Weights of a small image super-resolution model: widths [80].
Rows from block 7, named by matrix and row number. Rows with one number belong to one channel. Each number is 500 + 40 x the weight over its row's rms, rounded and kept within 0 to 999. All counts start at 0. Numbers have three digits each. After the name is the row's rms in percent of the matrix's.
# convs0: first 3x3 conv (model.blocks.7.convs.0.weight, 80x80x3x3), inputs 49-55, a 3x3 kernel for each
# convs1: second 3x3 conv (model.blocks.7.convs.1.weight, 80x80x3x3, transposed), outputs 49-55, a 3x3 kernel for each
convs0.3 104:454434439489505514550572602524512513502497484500504513448494489451502506479487499473470485488486486511535492533530534527478481588539499465455464514525485539585513504550539490531531469486525
convs1.3 111:456455409515501414619572431451479471528512462506477428464500520546517509546460450481483504479481492494486477543498449547516475528522508459462447522528530563562570464486505470497526473499567
convs0.4 096:522479449496472435480467443511527521494454449527462427525512532514495525488456519485473486477455468513506470525510530521499523518489463481488538485500521511482489504497511526497520536496517
convs1.4 097:563549528534525503506485448545562555553548535473494503524543565501501517472462488553533540510507531523523541535474453541474434498448430500505519488479512539515499562546486473489467442490495
convs0.5 106:470447437440438467484509571569493469567514490568533513473469486486503480538486466480479473513492476490513487560506479554535458518475385478449499478480511524541544495504509486515528500505467
convs1.5 121:537544499579552457630531375463470474514504493445470478491498455540525487556518506497516492498494472525488459546450378526451406509463438473482444482489463568548539555529463522508467452499496
convs0.6 107:571559580593521589665601611527493481528503485476466474524516497467506488469484465487517514472473488481468447519499502467496527430508575501505487493510499471504477457472487465485513489539548
convs1.6 115:637566554603488503677533519473431414494467450526499460462423405476486476443479468545559524482511483464481447489459438482461453497470470536517517506521542465488526464450462505493474487477449
convs0.7 095:482491495508516534556567576572542531558509501509484497514524517528501504530466507539545523581531520563523485417473496447474478547520540491466444465473477461476499466492504493512524508514508
convs1.7 095:557518488579537509583555553465529506483506446523481412509482417598532424573539449501487470521515490512501464507475487505490492483507500459520559472539576429533583516501497501489503524524544
convs0.8 100:546516481556525468511503471508525553490518524468473488516518483503512514503547556469476496482497517499525525506570606459534538461519508486474499520529553550564602441458498434455527460501542
convs1.8 098:530501458541500454570501446464492576493480517498461450425469548470474512492489511512536539512545542500529542475435480488473512582547560522494463506500491554555546487527555433524604448531580
convs0.9 097:533526520474469463455415402476479447496465478520472458518492485540536558518537538471492490509505490478479475419499548494538555485518522470509473484501487446467471491537518472490511444451478
convs1.9 098:508512458510508447479471411474473486522504473551532493465443389485443405542517491506522531487505511482500482469494534462468543432489580478538524465527511506573551538543537517514530543507522
convs0.10 105:553511485560529494534524498520476469530475482543539534458528574472544604448553602564562582539521556464463481418437466453486529442519547516480466483490514523544543478545581501544582478502525
convs1.10 086:521515520508512528493513539492562546460495453452466433605542588625555591590528561529519499517502481532535523483552598497554573464480472485502483506519478487504461524511522528536537517556543
convs0.11 102:559575527547566498476509477493505490444507503425498532457498518435500514451483510512502512491492495443471521409507557419513555451502578482484468495506473465498501455469511462524546445499574
convs1.11 099:458505488449462436468470448501564529500551536449460461543538564512521556523543544529518506494496476443475479411449536439475571445502603485433475515461463549500489466499561479522577493550578
convs0.12 101:487566541476547495507515486455475515449476532491514555487479464508518523529514530434480519439481511483439479447514585452536587467554592517520491502492502495491516469475511530532577614590610
convs1.12 097:507538560467486528414444507593574497541548495501536553473443490487463544544536604514522492507509471505496461453500552425505555401507552475504540513508527530492470453467547473491557488519584
convs0.13 100:442439449467461496495490513543511526471483507478528548465461495454484516471517547547536542541474500466430481521502517489493506488514524557548593475480531422445476497557543469538543482492503
convs1.13 086:549555544513530523526531543521528528492492493464498517449515504471525505488541522494512501482474476511495506479451411538521496559562571496531543444520547430506517449444487484478517474455506
convs0.14 102:541462479532502571595580635473507501454478476444455442545608626489520536409418482512521493499519478492496453420488520481518518543567562500508497484503509499518503506501490494495461503496504
convs1.14 109:358433569444498570525579601480487467445453431455464427534564623508517587496489561537546523473487473485488471425412462464429481493447496577500510549491508559505524430449484438448484447456485
convs0.15 098:568533470490507461497495451537523497551545506548524494437487540503508531494512526466497501512519525523517499551475496523492518533514534518469454531489518553547555471474456504477490498482464
convs1.15 089:544531518514497531424438529451527554463511538481529580478466532500502523501512484511452458532494478548548506520485470507498496488508535446470459507503495525491492473483542543510568559468508
convs0.16 103:475530536456473453488496400454501487468485490490471429514471441516496494473480450511518537507518525509517551509476444529534483590551533456513512488518528519514506511517505474481488479501521
convs1.16 089:492492510464473486483502507512513515491508510465515531509521550532555615495538613474499491476480499507501525442479529490509540517510501553529490516486454459437437462479493459482482454519554
convs0.17 102:582530514548492521523479527486539541498519514522499465500489523483469534490513556532512499514492475560512492409459455427488501453517507474486484469492504442479498553520493545499482540499530
convs1.17 097:524543505488505493477509512530475455462426427471506532518480476488461462532535540525481486521498523555531546409406466464467528496521562427462443473510516491542573505454463488457474468490534
convs0.18 102:430494542473507552496496513512508481528523464544537523498436421506470475516510501465492447515524501504508512451431412543526490607576523437480491479507528553565563511503493532512515508518510
convs1.18 096:456445401448468437418456460521516463521513453501484478567522488567500483623574522506515504496517503516524515502509454550517450509474440547524498541553549464521565460503489487509508520516493
convs0.19 104:478495526494516552485490545491509503485463449471461421581495422600519449632569482511501528497498519511501492395487528436480485469502454493537558489495499507489504456467467455470462519481465
convs1.19 092:597573510503505497447474498553521511496492482497499448503493479404432484429462542480486483462476482498512513529478464541524519549581584543485462533494466545526495481505504491515492505531481
convs0.20 099:530586638501531606468486544565562610482523604480505532466450432469465474529539574501481427548519479581532487557509539527495476540492465506455407494491482522541516519505505546507470554529497
convs1.20 094:424497538411461522370410514518530561455486557506495552380398453508518565509531561485481478478466472499463471516475449488443425499444408477482502528501487512495467435429419488475514537511578
convs0.21 094:508499480520521482483460438543522492514487434530482438562531491542527476559495479517547537489501506486495466615592585497501502386389434548511505514513480506514483483511542480505543443498548
convs1.21 093:491539524531571539548551502450483565509554583624639614570548524543510470510501476419492516458529539466510512493462449486488509502513534530528561509505519484503495543556527471499504502535522
convs0.22 105:488511485486502470523481442493456388490505459552542517488520528466496512463477489479545539520541524518518464577466429539499460530500457506484483539488499520499510447472442466513451453513453
convs1.22 102:574540529536515492469457449368409438427447463438461475408372348455449446480510537502522505478506480459495487580480480554465485535472499620564518561495449545473441517445397548496464544499471
convs0.23 100:498451422474449433450440471533527518501519506477512503513495431547516444521496468532550588526516531505464466488552519525558509521519452491489534527518560443443503542545502534544535526501511
convs1.23 093:462482484510525535561568585526467476476429437486440403496503503482473467463458466492488475498493497480477520522461449515464465549500511553532484495499472455466467511555582524501498509470473
convs0.24 101:449485516468510513504474491471475505505492481502486482468446437509507497551515502465491524498498544492494517509521603488510521453462435545503450539489449546475429484441451487490470522545524
convs1.24 094:411438486441467485401432439578515451573532507554542543506506527503492489509530528506505546479503541447455493481470501515499527551521540577528509534493500525498520539504423511505443527565524
convs0.25 100:423476504444525523467517477564540508490480475473469514583531478535463404480417404491477466521506483519504490608530445522466442567552588470488508479490470463504493526541551472488515482477504
convs1.25 105:468496502512517518548526503462469482456448443554493446551547578535506548529466488493473482451473507456493536526511479530492469523454434428496490457521493417483476463492514500495474516483431
convs0.26 093:387508529467524532506594590453447451477492516497516540556481427560505486541506514480476475495474460450453442478421393516485429567549497526488445555518481551549498526460441582528490577554519
convs1.26 102:362391439403446500411470523460466509510487526591507512451474462520497446538498449546535559529528535521519526606525480613547518527526532439433498495469495564536520570510506520477462549523480
convs0.27 096:531498466554513482481481457481436483459459507433478536482484486500487493494477501467479494471476469499508492487465456497462482459460449425475484465503483487491468508494500481477485506506506
convs1.27 101:532522481545514440554516454530513469484506474516565528479558601477511511469507512538466472565510505585555526549546532576545503593533516538493538526482524533513556533548487525545507452458466
convs0.28 100:529526564476498525474449487473490489438471519399481530517581685491513558487471505515511553525476519535474523417416516448499573491533620555523493542524494543512469438484565490508565511533557
convs1.28 102:611599587486496518396419454526546515510557540485537523627574582508474545465459567510510475511509485533533505515496543484494565493509579542514502544519503526501488470458435496481508488488535
convs0.29 095:591567487599532498633560497443448471507491489525495479497470469502518517505513507598517476593499482606533526481540533445475496416422465475491532506505526539497558550535512553527516567523506
convs1.29 091:494479436429421413442434449546548514515518484531566531491513467489541500511542500476476478479479482539488472569549547591557553571558588559486488558484508592492492574533482567514461576526476
convs0.30 086:546559570515505535481480533441492524496502498508494445529493451579555534581548555439423421470456448423440425498564572474546564485531567492529598490534591486522575472467450544524483509511481
convs1.30 066:578509455530496470526491458535534515500522528484520545504462455465457473490490507427448430475484459474459427509504536503482487485465487539498496529511523518504513545505513511487505517522533
convs0.31 097:499520570486526577558598608553541533539532530558540549596574568546534518531529506542520511495484494464471501540533516551508481470430457460498533467504493486443453525551542523503497467489475
convs1.31 092:535477458535501512588592613558556561561546527522504486505527525469483454415422399551517499532503489526524509542528531514479469485432404559521503498480494482470496506540509478526490403440430
convs0.32 095:445398418470443463476460492482483470487484470485495475533531554509534533500499491510487496483484490508461488395397481471475537497521550484485485503489486517498502503525549469504558470498553
convs1.32 093:468488510472500535482505542490501464542542491513512475509536558514497486475444436509489505505499514473498511502519552484508564516540612449433468464476510500517535448466474506490477504499492
convs0.33 105:503419398500447419514469432489558579490542561460472519514516574478490574546543603463470508489492504490483486541547578518512561474512561535548547510537532465469480540535493542536528566548527
convs1.33 108:485537479474534485464525487481483494473448461477432427473495544481478541547519577513496456528531492512525514474485538516514532541506502410477541452502518488490476479478519443450492425447511
convs0.34 100:552533477544504427516445362491521512495507520527516481569555497510535504515543527476461457502481463490466492424444513444477497489523512476446485478469512509514545501514503496508502487492517
convs1.34 103:641552405558492401436396370545480446528486445568571535531554567524501525484430463544516478518516504488499492515482503502512542493520522501498476500520506490526516455473515487498541491514559
convs0.35 094:481457433508486459507488451580584571575569558574571555445484518582601595601622600536527483493474474519487477513623631451542546450486516501488498537477476528515488512507522518529516525531532
convs1.35 102:448445466497495506474492496560463512542423469503398419508538556488499495467467449501523489550544510518496485527514536471455478382370408528534545531512502526514517590515529550473522477448516
convs0.36 105:500522520504511524496479516623598553516512475471461478539509491478494511456504546515523508466458487450493497690647594554520508454448446545497458520482469484465465505503518421447464454456494
convs1.36 110:464491518447459480491492512508536523494490491530481413517504474513539536534556561536537539512523519457484501571593579514503484456451446485525559508517511504528502469484517510525535496511504
convs0.37 104:523505520525505516551522548468519552485527563500543615538469450510451423507498441496488450507506508525532520502566598473535506483482474569539539546476508506415435466504557440463540438483530
convs1.37 102:512492472513509477503498473446513587442460494470462468491458453593508458612510453518511510532507491501480443495456441481436450452413473489473487528478469576495477417436452437466500479480511
convs0.38 103:541485498541471454530461425432457464485499508513491502480450456489427430537481498525509524474501536425480521558517517547501483545490485461521547462508543441491528508496480513518508505522539
convs1.38 099:575526451591543474579545483521484431524526482512577578463523552505512500579571548494493505479481492557509482590535490556503453512479420498490504503495524502470522452503494446503498447499504
convs0.39 102:503513456518499453558525476583519461520497480525523512527527488569547512570547517493465475506495484526534530505482535490480548465468514493506524479518589487531584488509543464502534484490525
convs1.39 092:513472476566494466537442404509440447560462438556523484518495509492493518437495530464486438498539515512520503535510467502514489468490485457505540438505543467502504576530528567506491527475454
convs0.40 103:401488504409499558466544628493455447514468476503480505507504498501470466475429397513480503489479484496516506534527547513487483508460447510527524518542543561585585496492500512509475521527491
convs1.40 109:471511564465516557522582590540541513550529478559510449586580533547530475525540522557517470541523491565532497573509470539493468508461419521467449482468461465485481521526496514527477458475439
convs0.41 095:537523489568539455582589509493543559461522520472503509577565527524512479422424448504489471515491526497495491530566536527558521451504506490505522478494520467474523547522467523499450532494439
convs1.41 099:554498503549458450575477431556524556525498534472466508554533505514503457499462391520502492520491484530514527532511503464452441427423415482504473484504475502517464528507505536503489520496482
convs0.42 100:480511522469479470531483470613566505565554481496471464499513546485506549485508536474466503501497501488507500534523553431410476421387457490490492507551522533545520475474535447474538460502545
convs1.42 109:517522539506512533455501555491527489461499462425472453527489475525455455516466496510500501501498497513503494510523572513521578502531602483427445481448473516489500449535559462503502451483487
convs0.43 100:627611618525520540415464506522570588505554537496491477490501517450481522479525544473445400509480450564511495505511482543539505524555600487513512454496503486486514475446410512487496532520538
convs1.43 108:557511533499467504443402440571510512532470476492480498486503555500524569484511525502497491529509491559530495417418475484469522502492513491535520523517475514504460522460450498476500513514553
convs0.44 104:501489429512560490536601539501483533502499524545542525572519467532488480483447475509504492451478500437483504518571581518542582560555547482507569469465509489487531561599560531518547482486563
convs1.44 102:560537465546490445579534494490522562517484507540514511573586598529563606505565607542518454548511483532515500561510545516482522490504554493510498527549558500505502578557601575516545582512547
convs0.45 098:462458481517533461547548447530546522574536513557534484496470456504457462498475505522510502440466481468503497500501495472470451520500467483515493472515522435469512576534500558518478554522489
convs1.45 099:436453429475488489505531536445442406504491470509499495518554563550568562557548520538492514538510541500472489424441487544520516607546537519511483528503453512486438491472509502454470500461460
convs0.46 100:523527512544537501567533505571544488509499472474505470571606548522517494465478466455464458453470472464466442665632582637566497550477449470468479489463442532499454553521535504507516502492476
convs1.46 101:575561471524543502512578550581548518565517478621573531525512497484486461447438399521524503511509493490502499478501517430451450440449423530559564506498506515507506519482489526501484540497433
convs0.47 098:451484597458496565461509549489462471477468498495486525513473452510491502506541560483461461462492474479522529554559553478477551461499563562499475531494476540510493539528525489491495479487552
convs1.47 095:508442448549518511574557496488475438527538500539559511423460519483505562535528578472468437506497471535556537520558533502547561501552610511498527526511550515503549479515511500530501477508446
convs0.48 097:516493474508515527555578597477476494483490468468464489515541541467499500514484488508484469528475429541502412461561599400468538389442543522542557522518538509491452549543539490534525519514541
convs1.48 100:463449462517481467577548523497511520541520484517513483492477507503479497493473511494482483542521514538507494561606668484540607401463531523511507500490501533501482496491553495475537483447497
convs0.49 104:502537579461482567432470525463492501464526536481459512557531510499525499452480488529556525515501517506492488491504539486532577468511549433465506491494504499530514458490520458492543463496560
convs1.49 095:485530589476535594453499543516548475494539483436480447530545560470519538480495473510488490482482482491500498485482482505486485524497481513475486558510497538489468517541594468525584455506533